A small multi-label image tagger, trained from scratch: 32-pixel images.
Rows from block 3 of a small multi-label image tagger, named by matrix and row number. Rows with one number within an expert belong to one neuron, the router's apart. Each number is 128 + 32 x the weight over its row's rms, rounded and kept within 0 to 255. All counts start at 0. Numbers have three digits each.
Before each expert's rows are labels from the 100 images, of 14976, where the router gives the expert most weight on average: "strongest on" is what is common among them; "place" is the part of the image that holds the peak. Only what is clearly more common there than usual is listed. The data: dashed paths with two dots that lie on the same path or on different ones. In brackets: how many of the 100.
# router: router (model.blocks.3.mlp.router.weight, 8x160), inputs 0-159
# up: expert up (model.blocks.3.mlp.up, 8x160x160), inputs 0-159
# down: expert down (model.blocks.3.mlp.down, 8x160x160, transposed), outputs 0-159

# expert 4
strongest on: short paths (83)
place: middle left (29)
router.4:131145146147109089148129129145084074155151094090116108114161199141096097128102196090125074101125152108060132133128145110139110143131143158130056108168117164094130177140132152141108085139108109094099111074138084058116134091168095214110095087117120107090172149145087083146095229096134131185104101150160136180149140143082140085086128169120105121170185105191161120139180145146117113135149108137127124148154115096098155111076184092095090078128140119126111140159201109152129135169122151
up.4:133048120125126144130103138043103123092164138095130159155119109144133121162113145181158170142182084148102123134167161137092124174142134079084115193084150188191109131083153084102130142080154133107173106123166112126090101169138130098118204168178074163179113171140095105154126115130158111147138182126101118077114163124139150170128089084095103148126108160132158101145132170103173092140094085173141125107120119171204111099119085126151105108145133199139136073072082135079157117110154095
down.4:132177120086090088157107108093115121177124088173109113113147054123127154131123112177111079130098125097147125129137170114111104163147115114142131099094132086170123073148156129166113132138088110112149065120075193126140165165173125094148128085131153202169151117167079079176118094122203135114141114093130130152096136129103146149165066131163039104119178167101142176113155117142173098082133156111162121204074107136082107066116117125136104112058173147115147180119083162106179131121107124
up.5:106132125118104141130108139089120052144138130089138098142093124139199057102137163109110122120130114089216144200153103131129183129140128129153112152127067120119062141141147155087106126079123071196126123149075120094145108123130164101142097126086148150129169132135159121186115166075114048122173146111107125120165167134240118161168136116137088180117117131144151115157087105184147096089126116186077135138117125135103164109163099148131158150142131143173143147145101109178155145222143148
down.5:116090080140125107176113128127124122131150107133208139065132078126083178183174075119119118124100126140175132136187144111116116104142166059122169119100150106123131089119125128152171148185142164161152082204142070068147136131185088120121155120117111153130113130092128106135120112169157134044121139109126143174120152199175179188134162167105143134163141108104129145122084147149172122091113197095141068172148167141112129090080143100146176145082090114148184104118080154123155114119067141
up.6:127122109131075108071085115035184161119164094099118149131156069156190096197085122182142161144178089146098121123123169161109095177140107077079096120143140121198101158103142084120111148090117083104149088116100165153114134177110110084181189166142106166172155125167094093193125122121149124166168144093139121063166120103119101157120137098108100159153133159156110117171138163093131110156114124178144150133138140160170142065107078139176124087159160156102122112098088155132162148122151098
down.6:155176131104077138120117120111159096169147084149098144148125078150124113135104134181161125132085103089133109109128193128088150190144142098117124099132177097175116101146176121139133148094099124113179102114104166147111146145161154097179110139101140162196171104187092081171122120126159099144151171092115140070134097179141146173135066086162051146133136188102119134110130140146150081084141171126166154144072119148150106088130094180160119114105166172112121129056078202104175160068081148
up.7:102101094093093127099083130031149137114151107115134114121117108127186083191121117162117160141177093138172127130126147184127099170130151076097121150158120116196130150132141119134096139085168092105128074142110138141058080153111113034122219147136118158160139137183134095179151105122160122152150130080171106073163152108155095184132200107107039153159103138148152114126104111105156121167123102159117116120117161131161163105129122139162162108158182110129166097117109140169189136165166108
down.7:147178091142091120148132161115145109145115083166091143105142101114109121121150088160132104125086111094172105119109203125128124151099104105121142088134126109179145111160191134150093110058087108118183081133094195124114136122141105096156072143097132170163167114162100048180130099143157124119115168073126119121136128157118147204118083136129075091114161143104116141130155163123175101067168179112198113187085103158118135096157093159153100127113134141112103137065080171078182136086057158
up.8:172191122061149178155112101094146105195161134090100095123141133111109090117140142147102176131151138076193107172143090115095132138116160121101125146084127151130088102137187111105102158107183101173114137149079175114154094136151112131113134152113122140182108158195141150170081152086149075174143199090122166120121094156174151197139114095128134212122211110107124085113101097186139100120144097108165126079081124108176168161132155151157193099136130129200123124147116143151114122138132141
down.8:115135103124083149138128168130115144092071113108159167179125123117131098190190088156126123091169139121130125197185133108161143084085104122166142117116152081122189128165201129120106122095131152102135113136118089060166099112156136095111079097142171135080132078130112108100111166131115191067117108097103154120127162127169194145129168159109173112127125093122149143065131117187162046018123142114156093187138165130131130113131122111112138106096124115150109119148151177128184086128058131
up.9:142086142142073129146139089190115082155159122093121127132114165093144142103099079161163177139113121079143088131120123152106108125156157084173113103110157146093106173099161157053093177111155124150166069071138158138101114062099194164092103115138142172085126125114178133109151141189124079090110142088169141155151114130181196116182095200165169161072116127128097114149153149116180127083107140085147157117141087138106192133131098151159124120143123128202144095153084142143121067140150163
down.9:142100114162102135106146098121120157129111215180056126170090106105113088077116060207163105151089160104180172108111145131159167169125116129116117143152138174139123159150108093140111166128111101085091158144070128094133114105108105112112147112208169126161119167153135108185157113103159135121123094132126108155106140085175083128144031180075115102134201152183148141172144121135146110082099120107180117215179142155114137097092125133161158172130133165144085121167152145120115136142133142
up.10:115089116078149085091121140118095073119108129105154168165116144075158095122149206089125092065126152134129157147161092122160231095086104158132131126154116193119174144214076181151160129137105140108064133177142077127156117122176095085133113126114140114145160139149147138123170145131132135105118106147113149148122113108161148104124167133132106136148166055115168131133092116123058103122164141123179090162148186082077154118168183113099091148109150076130092088175139155143147196159143164
down.10:091063094136154101166140151131117136090112189117186183111146181099137164081138102104104138152096185192159168106176108145137120094125117161172141143110145151109159086124124132082128163173206122146132088145196082108159071135127117152108146138143135070123060122092138144079124156170146130115112147148178100168135177140130057075122118186116167084100156096181143147125091099135151147169152155124097119124161160050131124190168144136118171162161153139169151110144148104152070130159145155
up.11:143122087107080139093089138013164141128166102103122135127137083144169099187110139176151172144196070137090106146136158141100125172146131053100097143139152123203092135079139102127109152115142075108149128111115127159115114176121136042171182149147127168174157133175115108188125116145144110151152165102151114056139119100153110170144121089108110167146111170141133089154128145081130111160089102171165141141130155141173152077130074148163148097155153154139143099094088183119176140125158081
down.11:155184117087091114137119122103163103155122068164090132137132065117112116164123117174160128158088125081151101111098198130114090193120123124101103106122163103199132099147184108140120141108103120097175107122092180128116153138169140077178087140101148157186174089165087065183125107106169103153152152106101136081134115175122158174121067106180047116124150178083121155127155140141154069091165162142156151147080107156135116118110113159167109106113164141122135147068097195099152153076100130
up.12:130115140072123161189117121120097110165110129081093084118086137078145210124148140098104140098134112071121147081151127096154078079145073173140131078122144109096121145139149107086118087086177109165152146119194152133169128114109112092127155101159097140151074164124157131130170145091143093125125113173171158173105191089112158144141133163154100173128107116137132107140071078138156141192164167147121051015155119130152151182127085154150171106143145073177175125143130095137148104114148137
down.12:172065127161100144111127140128108150161140148215110072113103158049171108139132105116150090126191129143203143157170102187123199123080100137110119141151145162111170076123134181114082111083045127088108099161092081141167135138112119093135091123102125153168127115141111157131131092114105117121059128062114118164132121105127133098126150189082119173165158110148143159114093131181030098071150162140111092169142129137105140088115133138116075167098112126135111137181151100148148105136097124
up.13:145142108116098147104092129036173122136164096097130131139118077152179092189091123176157173151204092146113105162121151131098126172161120050112100145145162124213088147103150093132118140107138098117145116104106137143120130180103148072170187163154117151177151154159119104208134119151138112150137169084140154049145120100145104181129135092116102172150125160166151093168143150086139121145083108156152141137119166160180138070118087148167147111159137170118155105098079164129176171152163092
down.13:145179111098095128137122127115159110163117075160095140147139078142112137131119122162174109153064099101142094107114202135116110180126131097091136106129161097203139109127184095152113143095084124114157094120092160127116174124181124094178077140078163159191164082164076053176117124106171114147163147094128139086141113170126139183123087107164050127126149167092111153125124138160153068087142166100167153152072111141133111094127115175163110119104136150125115145063090195087167136085088157

# expert 7
strongest on: long paths (60)
place: middle left (38)
router.7:117149118055108108136079140097122066156182132070136101123089147110154087172119141079100166129141106139165150162176122085122163108173137099146080166184127177094120163162145077149076111087126105172140133088169077114121121127127116148162167122103131155115129118150144089174116175167180119127117160133162149157174166131125164113081165125093154120158156099131147103108065149117096141157071051104117122137185140100143160126162134120168145141171198115129160078163120122188184203163184125
up.4:111159084126077164080146077087197137108123105145137149181142073217126074196074123208172135137124105161088102109109164116117129188103151102081136108179126108200113115074123052090153124137084098115128164100098200160117099166106134095164146178135115125160132141129104126142156107131080135136107139102155113078119101129137150112137108093133132134122139166110124140121130128110168113111107160124105187164124106154153096101095066146131095100107117158108159123114068197078133154084089079
down.4:123108164152151140166108159112093122178102113148091191113134151093085134074119167184179117132066086098099087149156156107060172176130069174101134166171162192134109091072158136145165118100119135143187165110087137056153162150135177122120124142185151161190158119085090096162134179159088132113112164087104154130101193153149125115092109108134057171132140143105104114141119164122165115107134124113145145140064148166158123142155082137170108147085141125109099082106140118084124159120113070
up.5:166170164135120197113147151127184160179125122166117155153202095161079139155117147183193136176079114145089116113132165117090161158123124120101147114102169098123117118073215086124136135139071128132184170062105176183126101166137131150148163170147126120156152142100073156136126110150085098110098156107152120122109081154126132094162077094150142187087128185103092131144155160097150129092157144118171165101074094155146093130110116137124152116108080193081158097086091159092101141083124099
down.5:145153137095132150173099098131210126196106111122107198164145089148112090146073159170170137136089095126097106139133150117101159171119152113101136132192174094167126069114129117109157117108119107144148157087129172159161142157149172116149104156109206133164160123156112111128102140122021099147123137118121192082119089179169111118123114089151092168131125171104138137119118130150136107041123171125158170099078125147165093088104110170139144138055121190104153096109083154122156160080076122
up.6:155187145108112183129146103091163170161174077156160150147152039180134146169097135185182141148078108125133093109119136122096116180130100078118160114165139123168109109094167073141160129151115116132154209077095164146151108174103143128155158159145158087166119154107090116115113144130055063080075165089144140103092134153145144083129099118132134145120155168083114130099156140105150131078135156127129167117096093139174139097093071120163112107082059119112129129094071169072094161114105092
down.6:120141131113132119139107125137189134209111113133117205143149102160122103159100131148178159138070091136106089130132161135069159175149135106094139144149167147153124088123182117127123118102110119129119154100132173154138146163156161118153110167105186132175182123171072118155107131134004115144111157100115158095094078158141088110124113088193114162159099195124127147132089144150122113064106181153145170141104112139156089097110107158115132127059149189113130101105087151108120193071058114
up.7:107193159065143117114083130112156142176140054087137140145083130109159132132122131122163131148111102118076095142197155156082122177143124124103071128147185201156122152098176147156099138090120113105136135073140119163112148179157139140140151180172104137169165126103077086110132086146141134187142164055120141121154119144139076102113151117146081179180129162142161136170129177106105100132118113192182217130112179154166109115093094128118107067178144175137135106105099140148124155140159077
down.7:123094128176165104155159213161076117109111159158086113109125167102099147067179104084104075121130132134131112123133103124111134087142091168147142112118125181042146130136115195101148164137149127122143162123157057066144145088119146196108114102142154114082107127046126134077121120139144187090115118129102102160114174075109137099123138183108166122097158059085152120122131130150137193143124107089118107169107138112098138166130166105132098156149085095170106137165183056130046127152127123
up.8:169167148130096193101162096104179163163159100205131155136186100139105141188126152199144133148110117116126118116113160104104086139127117097101145130152156106172111079115133084082174129137135115149165184128073176127140123146126156114163134146117178105155140133167121143162127134110090061082057164118140163097088109134117180093134076102145146171069150172061119138099185117133148131056158172094138147125101062138130119108120091139162099129058061139098130147096093173089099136117091129
down.8:107126173102141152188127130164154166187141119122118202144109114152134104136079141168162131130075121136072091134137164107105138208150168152116146109098199070135138117093154105126170066095117123092184157072094171134180141153191185136108150150152165133178158092112093119127099150168066127114114151099125144115088118125166100094123083082143140136108087176080115117121142129079137115069098161135139168099114132169182079124107106136130186115083114167127143103093091156111104161069075098
up.9:110188155051124106111064133104165116169127072087141149150098108134181147127093136131170152164123099135085091165196175162073125144145108125119085117175169177152093154091176121153114126106116083120151119095133124149109125182141135134152152193155108166154162109135081085133115112165147119177155148057109132116150122142147089109105152091117085170173138151165159119183103177106106076154088073176152187135107149166178104105091107143144122073156165154131161087102097153161141159140155062
down.9:112063132186162103141153211154088126088144160137118113098128176115107162080175072076130084114131139139142139138132121146117123085144110150137155127098106175072156142152131199115149156147135160106133141154139086058159144095108103184080118094152120097072115137068128150103126093144153215083100104130120128163129164089085121102124141187073174111086124074108134151134142137149150176129142102082116087161118145116094144187145163108133128162131091093165110142173175030138075105151128138
up.10:162143142123088148130117100132131149145184112134159152155160071154095104165100102164165171180072117108067125136087168142092122240111138122098116117119143086189131126072172080150147130112086110137158154095090176104087143196088179152135156126134184111153164130111102107165122126144107116133159165128095115070128121113087113105117074106130101141127177152115136088190191147157129113135100137153130188140091115159214154081114083099183113120131113184087143114084109161072121123126125110
down.10:141117153143158109156167115120143096182127130141110182132178082167137132148116142108181120123103115149101107143120154099049186134140102104099190120105174143104119035140163204125139141130114097131140171132140150101122109112119165136120151116082159144151171141118104134117095168098090114139104163106090149140105076117166115129119121117148094145095148109130120182063203120105120126090127167130121103092100046127136127113213161105111054145072097188136117153171104097116125198134051197
up.11:106117112160131144148133158194071120070115175131116101118088208113101118104110125092107084081161173133172136147148093104178080047128171112128156125102064145062138100160050149084137101127167161124097105189169115110123124059084094113119107093116102115108051128142181129074144152154146125082138121132146136171081128120160168187128135150141146113112096088132108122057118123135125109136160115106127077124132129098068147183165148108104132168101147070157094134157170124157127117109109178
down.11:107123115079085113087091072121103183100130098094230084104096106163126124136099104161109158157156153102141165130119131144204097136083121158159098100129105135127119169103128048172089104172155136118125095128115161154063109200087106112135114148169090157135137140143094119153175137148168124168133104185139080139108134121098097128117092132100171124169107165169113084179065129083122134147122074138129121128176158163125178137130103082123155105194141076123096141133132184126117120140219090
up.12:170139118142097138150117103122142132195188098119157152137131051159118091157137104145167161171062110128057056136118166126088132235129144077120147080124132086163105101056140139146126122140099123110113143110115157129106133173134149144132105148132171139118217073099123135146112118147126114137084137094129100101101124118092067104091079082141154116143138171129116147130140187153160112140104130136120170130082125174192148075130123142138107129143112160080179180046102162117151100127103056
down.12:114119139169132117124127156134166069193143116123092132119152113145098090088140075112118094096068134141098129130131151114089225160172133077111153198146141170103165064175090159116132117151073162147110160155104183101130127123114180136140088126060130104118164135111120111134103195154114093128069168146071112096088107090130151116101124112142093172115176101096147161105168142149109153143125160091104130106110113075101128131160143101076067150056163198133077130153112101122151192138081148
up.13:128161165123185096161099126095100112205118077095145146187071121094107126124121139107150131155025106096101098211163139138090205151143150117153129134170147126145144113097132127142104124107123121152120151110134100096107165181095172126174104134142136131155175083106079127101080165150074096132105172110090146174113082121172111080055175103149144162171122121090107156176136142182124108120083084177126131123090128159171111099089133084070153094161141143152097121082119163114153137105138077
down.13:122121087155153114138178202155143113121157191123135117090138154149092099129113099095129026113113130139117089160111163145101199121137120159139176104115157181081178151111104162086160149130078143097110153142101085034152110086135157170088149131146132122084165133066107095101134182120116166081100126075106117117097106061093097057082119150107154144146108141067130171136131135135136145134108133155096128135077096106135142140183123090098097186130109169107105140159147064143072155116096109

# expert 1
strongest on: many distractors (100); long paths (77)
place: bottom right (45)
router.1:076131091103187086145113157111065093093150123084126117096126171134112089102112160119108084118119159102077123156149114157118165134124160130107099145172161149103159151128077178145158101089184132115103116150202111066126124185199148130119102106185107108151142173160071140152123155133212153126142088155122134112182160114097111119154114175128081131120120095165189090100091103141107150144086118112133083151158125120159122102146121109096129084175181088136144098121215068155104172187162094
up.4:115095127166170124125217113075122148123160117135076130110133098156134141184159156170069122170122121155119168075082139096168095150169093095106144168098132143094089069086163123112125141145099177132186120117083170128181132107070138137113137057094163128082102063154147151110145126066132095159120138133112148192120141172098082144144126094121112089083220098138149130138192139140135128147133160095124156095183132144145164131085176058093107140179134107093116110161100114092118084152128126
down.4:110157150082086147145108120112139126095147035160091075117156115187128064102143121106147114127176104158085140123136102147119139147155123103137112180108103124164124207149086137107146116038036127081173092107158147133123117114109142098083148127158139098102106167123106105138164146107149181131092089163149155176131107148115157155163136171131148159165121084121150131134086143095143094011099139108118127137152118170120118077132134140083154119086152176079095143115135104115147067100163047
up.5:116133141092133137160140131072121064134143117130102156173093088142167088169071131131149155105115081132122083141168108148093184214158156104088154139172147092206144111131106096137110068122156085139123111140162135169123067154130162097125143148110112092129094076145115144158085076156137145114133140131150161032174119142132157154143146099209107193121105127141161158102118094096134125114148155119183207132162112117114071112155117121131172120127146119153183048188118140137171119076117115
down.5:110103088177116108186135083148167154091051153101133192109169103171140130078098166131129102103133107062096109133098105128134162185087091167080174129139116128134076173112141114103149099125141123130137135153081172168135154124210091109118160136152151136123125142087114136179123193088144102107122119164074079123153145105099141122141104138132151122129151088162058064120138109110185137132158138147158100176179148126106118137177118111076082113140094129146003117141161129089132147092092106
up.6:139167114029153130177093152084148084143151093150102154144079107107163055169139144155171160146132094134172097142179131091111181087140117097127128155181152210173080094122123048102188123112121077156155134090160119126115093183164177092138168165127144154161157112122160102148118124152102129122132162101188141127120137156158141160090133082137116177168104113133189097130100130103123105098085078120176137129160139132162130097168075132119099132132131085162168068129151155148177166164110120
down.6:108099077135119077155150152099183142142115120156135128113169094147125150169141099136131069114157148142116098131099150172149116144133170177148135086123119171129147123090128113123180087147064141090144162110083170055158182096129114173090058130151159099132121093073115140158143114108004150096131102146103100099162174112116127158129120134164131091112169136139057147103146159148166144061182189141115169164108117165142148102101133143147061142090119152129076169109113117082125129098072073
up.7:119105169128101138128089122111124094134133096128118172184101114123172105126090149145163154144129079172122118168168148120118185149143139095090098151137199158162093130104134088101131125117174055132148125107172117150132116177165146106142164206153132142187130129121103103143086154161117140130144178066138139102099074126147127149095133090181109192167061132138165105136112135075119075131071077151198114110110179153176044117143080128143163105143138126160151041104118166138181180099132108
down.7:149097115173191178133150186148090128114132161105017161107160194126102157081121126113136130090078126102125148135097148116118135140123106139091140127081125146102113132144137184090136138150104146103188136123103119085097145088188116174123135105150132111126155073098099140103089137088226169114104111139156118124097133112118120125119118131116141169115165113118121152170193175098116151215099106112144127111044119110110121179157164070049091161168101156124148133164159072102086128122138177
up.8:155158135119105170144139144105164147177212122135141090126145114175113111191162101192157171122111109141131130112156145142058139129180151083112138082167194085188086080119136068077130117155092120177148093082156130150120087145106135089154198109102128094149114105122171134143108087134156085134135123086196132096141088133135140179180110079155110180099130169156108140116133103102156138098157088116142153095140099107145114087129135170139162140127180154060168134114046184124168133098101097
down.8:048071069177126000174140101150172146082092138135165121084166157184092114139144122109136078116118129082136133140107147125147183139119149197163134125120103133113179149119104140126153083133102141125124118132099172107157158139114127168088128145170151125114137118098119111118181164143153184127145095131037101123134144104140123133129133150169134045110194126126043069101127087111167144116140172146102138164189148125121105141150118095103093139162098103117059141138148113114127141103126101
up.9:090175105123111113160164124078130077147093153111099109104138055144147073150102091130117163110119143164127083128207144113115147140108122129124150122150178016215116108178150109148120124108151087147137090145139160152176096192118192052157154134086095143133109069171125148166056106131109146115131161123133135069137126147134173148140161101155116154134106171141135158096121132157129115141096151090178181138103116097131144060107077120113191102175149117153141089108090171122123183111116126
down.9:130169092131135167194091126083153147089136200104211167136161126179079118091110105099172041137125088078049095128127148129133097092134088143099144130111098163144066144175088143135141133160122113137089167095128132141142143090174181139109130134129146171136164121147129168145071172113168116093077138151055135128143085115152138127092106131134125164181192116156098127143117083119138153093090172134151111164175122125138073132153140141088111123160064138144061105110203123118102113106161131
up.10:139148144126108138140138159099130161097097178079189153167091136160106158115085143164131102113195148179134084117124088130148100127119156127154202138088079191158202132138190096171142147173106141131144132152127138147169117106158100072100092120113080086127147134108099127113185154189145109097111168127156103188124120149153131073106060147198129122086158086144121159149199128125137146113170123172145099091097140162167175112200119130130108126162099115165094158156161093090062121165145102
down.10:106107154115124105098086135168126127092119082125094122090114174131156070140161118071141135112097136121095154168167144216132130144160148102116148178101121100176133167149095115131075130116181166080091146084130087098124083118174098104107124107152110112127137170074155143071107109105187122126126086144080120127172108158165067109079177132085105143134103076130085099066131166125068107044130092135196106172130112110146084133128151096146160107118152116107099089146084161044171152111149153
up.11:172160112089122121170110137090106170131094103139144100137126132126154079189201155155119195125184077130173108189110116142065150177159161089160153146135178145137106097135118117131128129084069142141129073110159134158155112159070177133137161146055175160154082098152151070126132085128116145110128166106203097118127151179134171152130102085170059201140183165124129128120126135138126119155121137126182187139127086127123113122115112149134082068131134117114181121143077197125158135120099137
down.11:096114114138148074172150103159109155096115160131126145139127122154095134101130116150155111119083097080134161143081119124187168123135129179171145087100110132149038144106109109147143146206137117083124150128093171117183209154151077134084125090150148147129119137056112110119155162103133088114132145136079107099165131142117106129110140087203181116126212109099060083112135137075183112080122142096162092166141129142095078148146082092099145115121150081176040127152145109130140135065122095
up.12:150087121058149110104138141138123106120087164160130106114126193124107110178098131125128101075130111159182187097064132129143031112121111181159159125128105221124146148116118062096115087143135125164091180145061153125077160132118066149145204125110074138172118101168149122124176140088157165167135122161126096138079096086115082109125186072115145123084161125153133097191123130082126127100120131111127179133134119101114113144113179080163113162136120082146127161110137177108112129160180122
down.12:095126139162140071100101119127081158193122151101111103184111071104091165147151108166131087108093163134127172116163109079106145130090111101126136148134095150132118121117116122065136101156108129189138143122090188115123150126136152154086134083167122116144161157169122167162105078133102117183158123087108163109189134138120168141174125121081124173129102157152141119043131092096176158111191159115132146145075104139093063128133071174164147122108193151117102084080151191140147090166171038
up.13:085088180122123121136095150098109103125126105112132137164081123119155135127100129124153153154129083172128128177177137149120172126160165119109114138138195172151101135105125108104119127108172046140131100113175092142123108170137141106143154190145113168188119115115097106130084118167144144146162180079133129123121094125155126162092163088152091172187064145150182119137083135066107079152071057144174115121141202136173045142145082127156176103149163122161149046123110157153193166123153102
down.13:116098104187187162139157178154078124106099178104023139099128206136113124075138129097115101086065140107154154128103133123158122115098110181098137134113098112091112133186091193073118137152120154121164139164108129111118109094178104148118162099141119102122136120088127139097108126103226147108118130148153100129131116099107142071144139148128153143114150084133125149141152125111143149217137152094144106131074135091094118194163154070070088164178115129151123146167187080120083105146116190

# expert 3
strongest on: many distractors (100); long paths (88)
place: top centre (63)
router.3:091059157131149080079102074120138124143134095134149101120132161140133121121144158111116093106111170129111147145158100065139083092124118140092074153164177104065193119128160154154118133137146164110138150102150086123141216110070170110142118090145131149151147112139162174123142185165202088146157132112112157205112124138116105126119166153098162084172156094124165124122113122176081145190084099148053103169146166157152140161131141112198097100167163104140089125100103160182148060104148089
up.4:183173144129138188178135154167104138093149136146152143075172132147080108100065125142134084167136145099075113125071190149090097157116122111104154101081132169112081141124161098143127150147066165128153154118087203149099121157188110134090124161138106102134166127129100088182114130103100141155095092175077126100126105119105116121149076110181102128078173147122127107156171150093131146111164127140167166086098054173147097072105138100101154111140105233084088119097154115078095107132109126
down.4:139162161143088113049075105154133164155140107091154134119127130150162138120136099083097086137113088116095164154095188129150158157134124097111126139088077067104131193111148142138122127121084133078175127132165131073123138119162100136134065130116158166109172118106146082148130102091000153184177092095084139152124120127110119062141166141124104114174058148128133097193143159137127144116143176141121200114158167161177113164128158146116088115148123142098113168088142098075113112117133086
up.5:185138107131132145185120147125149119121115106140084140136093186138093098127098135121111099142066085130040105127085182169145162148118138151134101138079087158137086140150101171137140120093076111105143126153107194145130081158156116117132150160131104160131184174102039033128097120160105170130120126103084122104142116091107141094124072152172087135163109159160134137154166165077142110085128171193219150116065136154121139099111126117124118084106143164164130086134175107075111166155092130
down.5:133141108120122106066086193145107162131130109121146094118154133163134117150158101104087142134118107162068123128123149131163098093082102122125079058135099065132146188128120129099097092135078115112116164143166125145131111120108075142115154103106161177124094121142142074121176032166000168182123072108133118119162120130070089104128140122127110093152049196105116149176101150114118162145114207125115144137116196153165091144130127147112086088122163155130136164132129125137158103117161094
up.6:175107133136111094141145151176058074175097144115061211159107081196137146081109128136190119103030101134088078127124150090133196136138127177150113112121136054134162135081161155112114152093133155114104167106115107103135137116205169153123107161125124161156130094119103090155072126153080142182140132085087109121078103154095089084080099148156159154105099134119130142117116113117143116133089163133170145138083181121134117141119123169106081090133074105160137088149101162132119150100133074
down.6:092118136099118083114070126122164142141090135103121084101134113145158112157129091114102153105128109152146195165080097112144083136146166104164093110173084116165136141136077154055097099128147124103127142152165114160150094129102136079119187111087156226092101155149125042136125093093038192171120101123166166121150138095086145104184190135143097081096083157102115137107133115177111110060119168120069130115143146120079142171116097148129126124136189103092101108120140155115130093162155080
up.7:146159144144085187132125160124121194132109091153128163140147114183103151150091111141148101169088109114085099164091170152110125152123121155131151116127128138153069103115132112130164115113104123134163176137098186129140130125124127141139153149115142129160113204119091104178167112131062161089084149098067125076097126099111160072130070109158120169101114175069093105102135138130130106065158153138174148043110088153154061092113100110160172111074067179088108106110138142037111173114069110
down.7:122138108127109102098140115188174180135069117088164134132193121189132112150105071105123133124048141132089131109083143186115098178112160153136121073118152033146159142101129159134097103123086134105138157132100191159136111120114113161100088129134190127144125129141101121134162084114038170168151097144102128126181133122087128062172095145175114109130067161105062150152121130129140120129168163135114174115119129153107135121087129122123137120143124172056126162069064150101117095054088106
up.8:089119064197128122134142119081177163111076135163130183116097106154119139099073068104115119126070158099157129130094118098164127104080159164101159074167072067159173120086117150203157127147090103088097094152159120089120117081056076124122121152154060145141135183167105165168143111116149181064132141136107112102136156124080161117150186131129153125105148095133113181085091124145138135145152136152110132194150127101069147105054133165117156089114137139110107146106133150124193115137121118
down.8:142187128107139133110139125105153115128057140165112114138159175126094170117118088093145134157144165141153093100155116099135152163099125130144128121138135160159078128139128134108132124136064136104197088132112103143156106114155156144152159166052089115133145138119115125141122141106255121134107173102125117094057100144184159146135173117138102111056146135134129169147156157081098109124100116124169114099062124103168145154103139093148168132050115143172120114100126129096091160160113144
up.9:112143149143085186162144125130138193147105088178143195143130104146126124145076125142143107159065102121096110141134166138113164146115147147115154151149137135145098098114118127126184113122135106127152170128133154141139105166128163094132123169121141148186111186150083120158179146153038130082107194081096119074095144128154168097123106095169122204106122165067132087111098121133108096050128135139149138077127126139159068099127051143156179111057086146115109096099116142060121201099081104
down.9:131146096117088081098142123176169168142083119097124117115175095189109122161154070091116086131058133143083150113088164138136086141111135170142103088114134053136156159103112167136101100138048150123129170126088184146149136118105102151109092118132176127116132100164122124130169076121039177177126095140104112129176143131079109040151097150147116104122090174087071155166127148135109147130144197141112170119150091116137138119080144122123099102135134167060125167096069127085083091083102119
up.10:131141115142116108103126098152135152167072127144128148121132136158136146144105138077115151163111096088173131151141126192144149112149158136133105134205156153177148115158094133145086122123110146083155115125153084095147151125123123090168112183099109163147124054146152101102112097121135182099116137087066144121132138159182099092140149168097128136149097129169183169026095108101118099110056181137099110157160165048071127130113069154137118108180204099111163134148125124141100217068076141
down.10:150173151149107096121133109069086113092153098177089048158094127163135123088139089179133111124091107183139136133176132115136117121193119091166117142067083145106105074151093136180110117157157109112132084111127083104122119105139112124076139126181143137124137143124128148117123096108255163150122149099127109108097094098117087169145198145161133123037145153110137155141156183127150154138143085132121107160084110143127056178105094080085101087162137162130136139127143100117144139172090141
up.11:139151146141088174127139140123139225131120101200139183145152101158126136128082134133156103182093109104061096145122182150122119126124108156111158144140132128164094092107152119139171125109119107147172208121098185131123122128121137109141156164131138108175100185107104099151169132128044140083083171107075147100094140111122156078134090130168125180091113172036096106109124156142134099077130144135164137096105075160139095109091103162164160103061086153087122114096115145067107185116096087
down.11:133145101122094093133142135182149162146059125113144114110166119184120116123122087110125086140030138129065108126062151157104089169107140190144089069112138038129165163105120159138098108141077163102140178126095179165151115128114111156084103136136170115127110108118126111132172064132047170177132104144105130118170113118063103035150104151171113129136073149067077148145120136139134140125164159146123144111138110121126109123104167103119119116157132180076138186128080121086098098082117125
up.12:181145081126162110120104133111124089141147098106114153128089099134129099198097156171145110112136068150122093113117134061090130132096140112075191164162132140105137095125157098123145138096129026094124143095153154131188145153192166120140065158071119174155186106119117071107108196148133119092157196081130152125128105146174120139127144109099150087194117109118172169100148097134146091137096142107110132156092178139184140113080064132133110134099137099183124113125105148135129218097080122
down.12:132096146104100138103183146092095130067136093166130109153109164109110156085120151165146142119189137143164096141133114131157146128180162149125142145130103173167096109151152108143119126162141100133181082092130140104133123175099129132053214105133104126138106130122140190099154103161225108128142111179113119069147153118160118218141117126131189117140076131167139134077120113125151123216124050115179183097121107156135080118122123178131136144109092090203176117140116159185135108177148107
up.13:143202083174137165120149117128112163154138160125112169097170085159096105175105065109168196104089189131126117105084145130152081129146084147140151098162121103133106104149163126123117164140093142131079138209130138119106117085081063096125169103108121109082093131134130128164086070080102146146087082144141114089135136159061081114137124142116148124099152068078123154118139133162150134120192225088108121125138126054102200139134127121097168131136129151092162150144150125082079080163113115
down.13:154097130128097148109135080130160170161119085083066168155089104134111087137078103127138098108077128171105137125138137142145149157119143166117134124132129102207088141166086140095091126113132122158178137107113171127116105073102167089137156158079149182147144114134099137134079138053105163129097116130084191073102133118108160060195120141148136129098099138082134069121153127113160105023162147093157150126089096136136093127096128076067084163100123206121068110075111143079124123110116138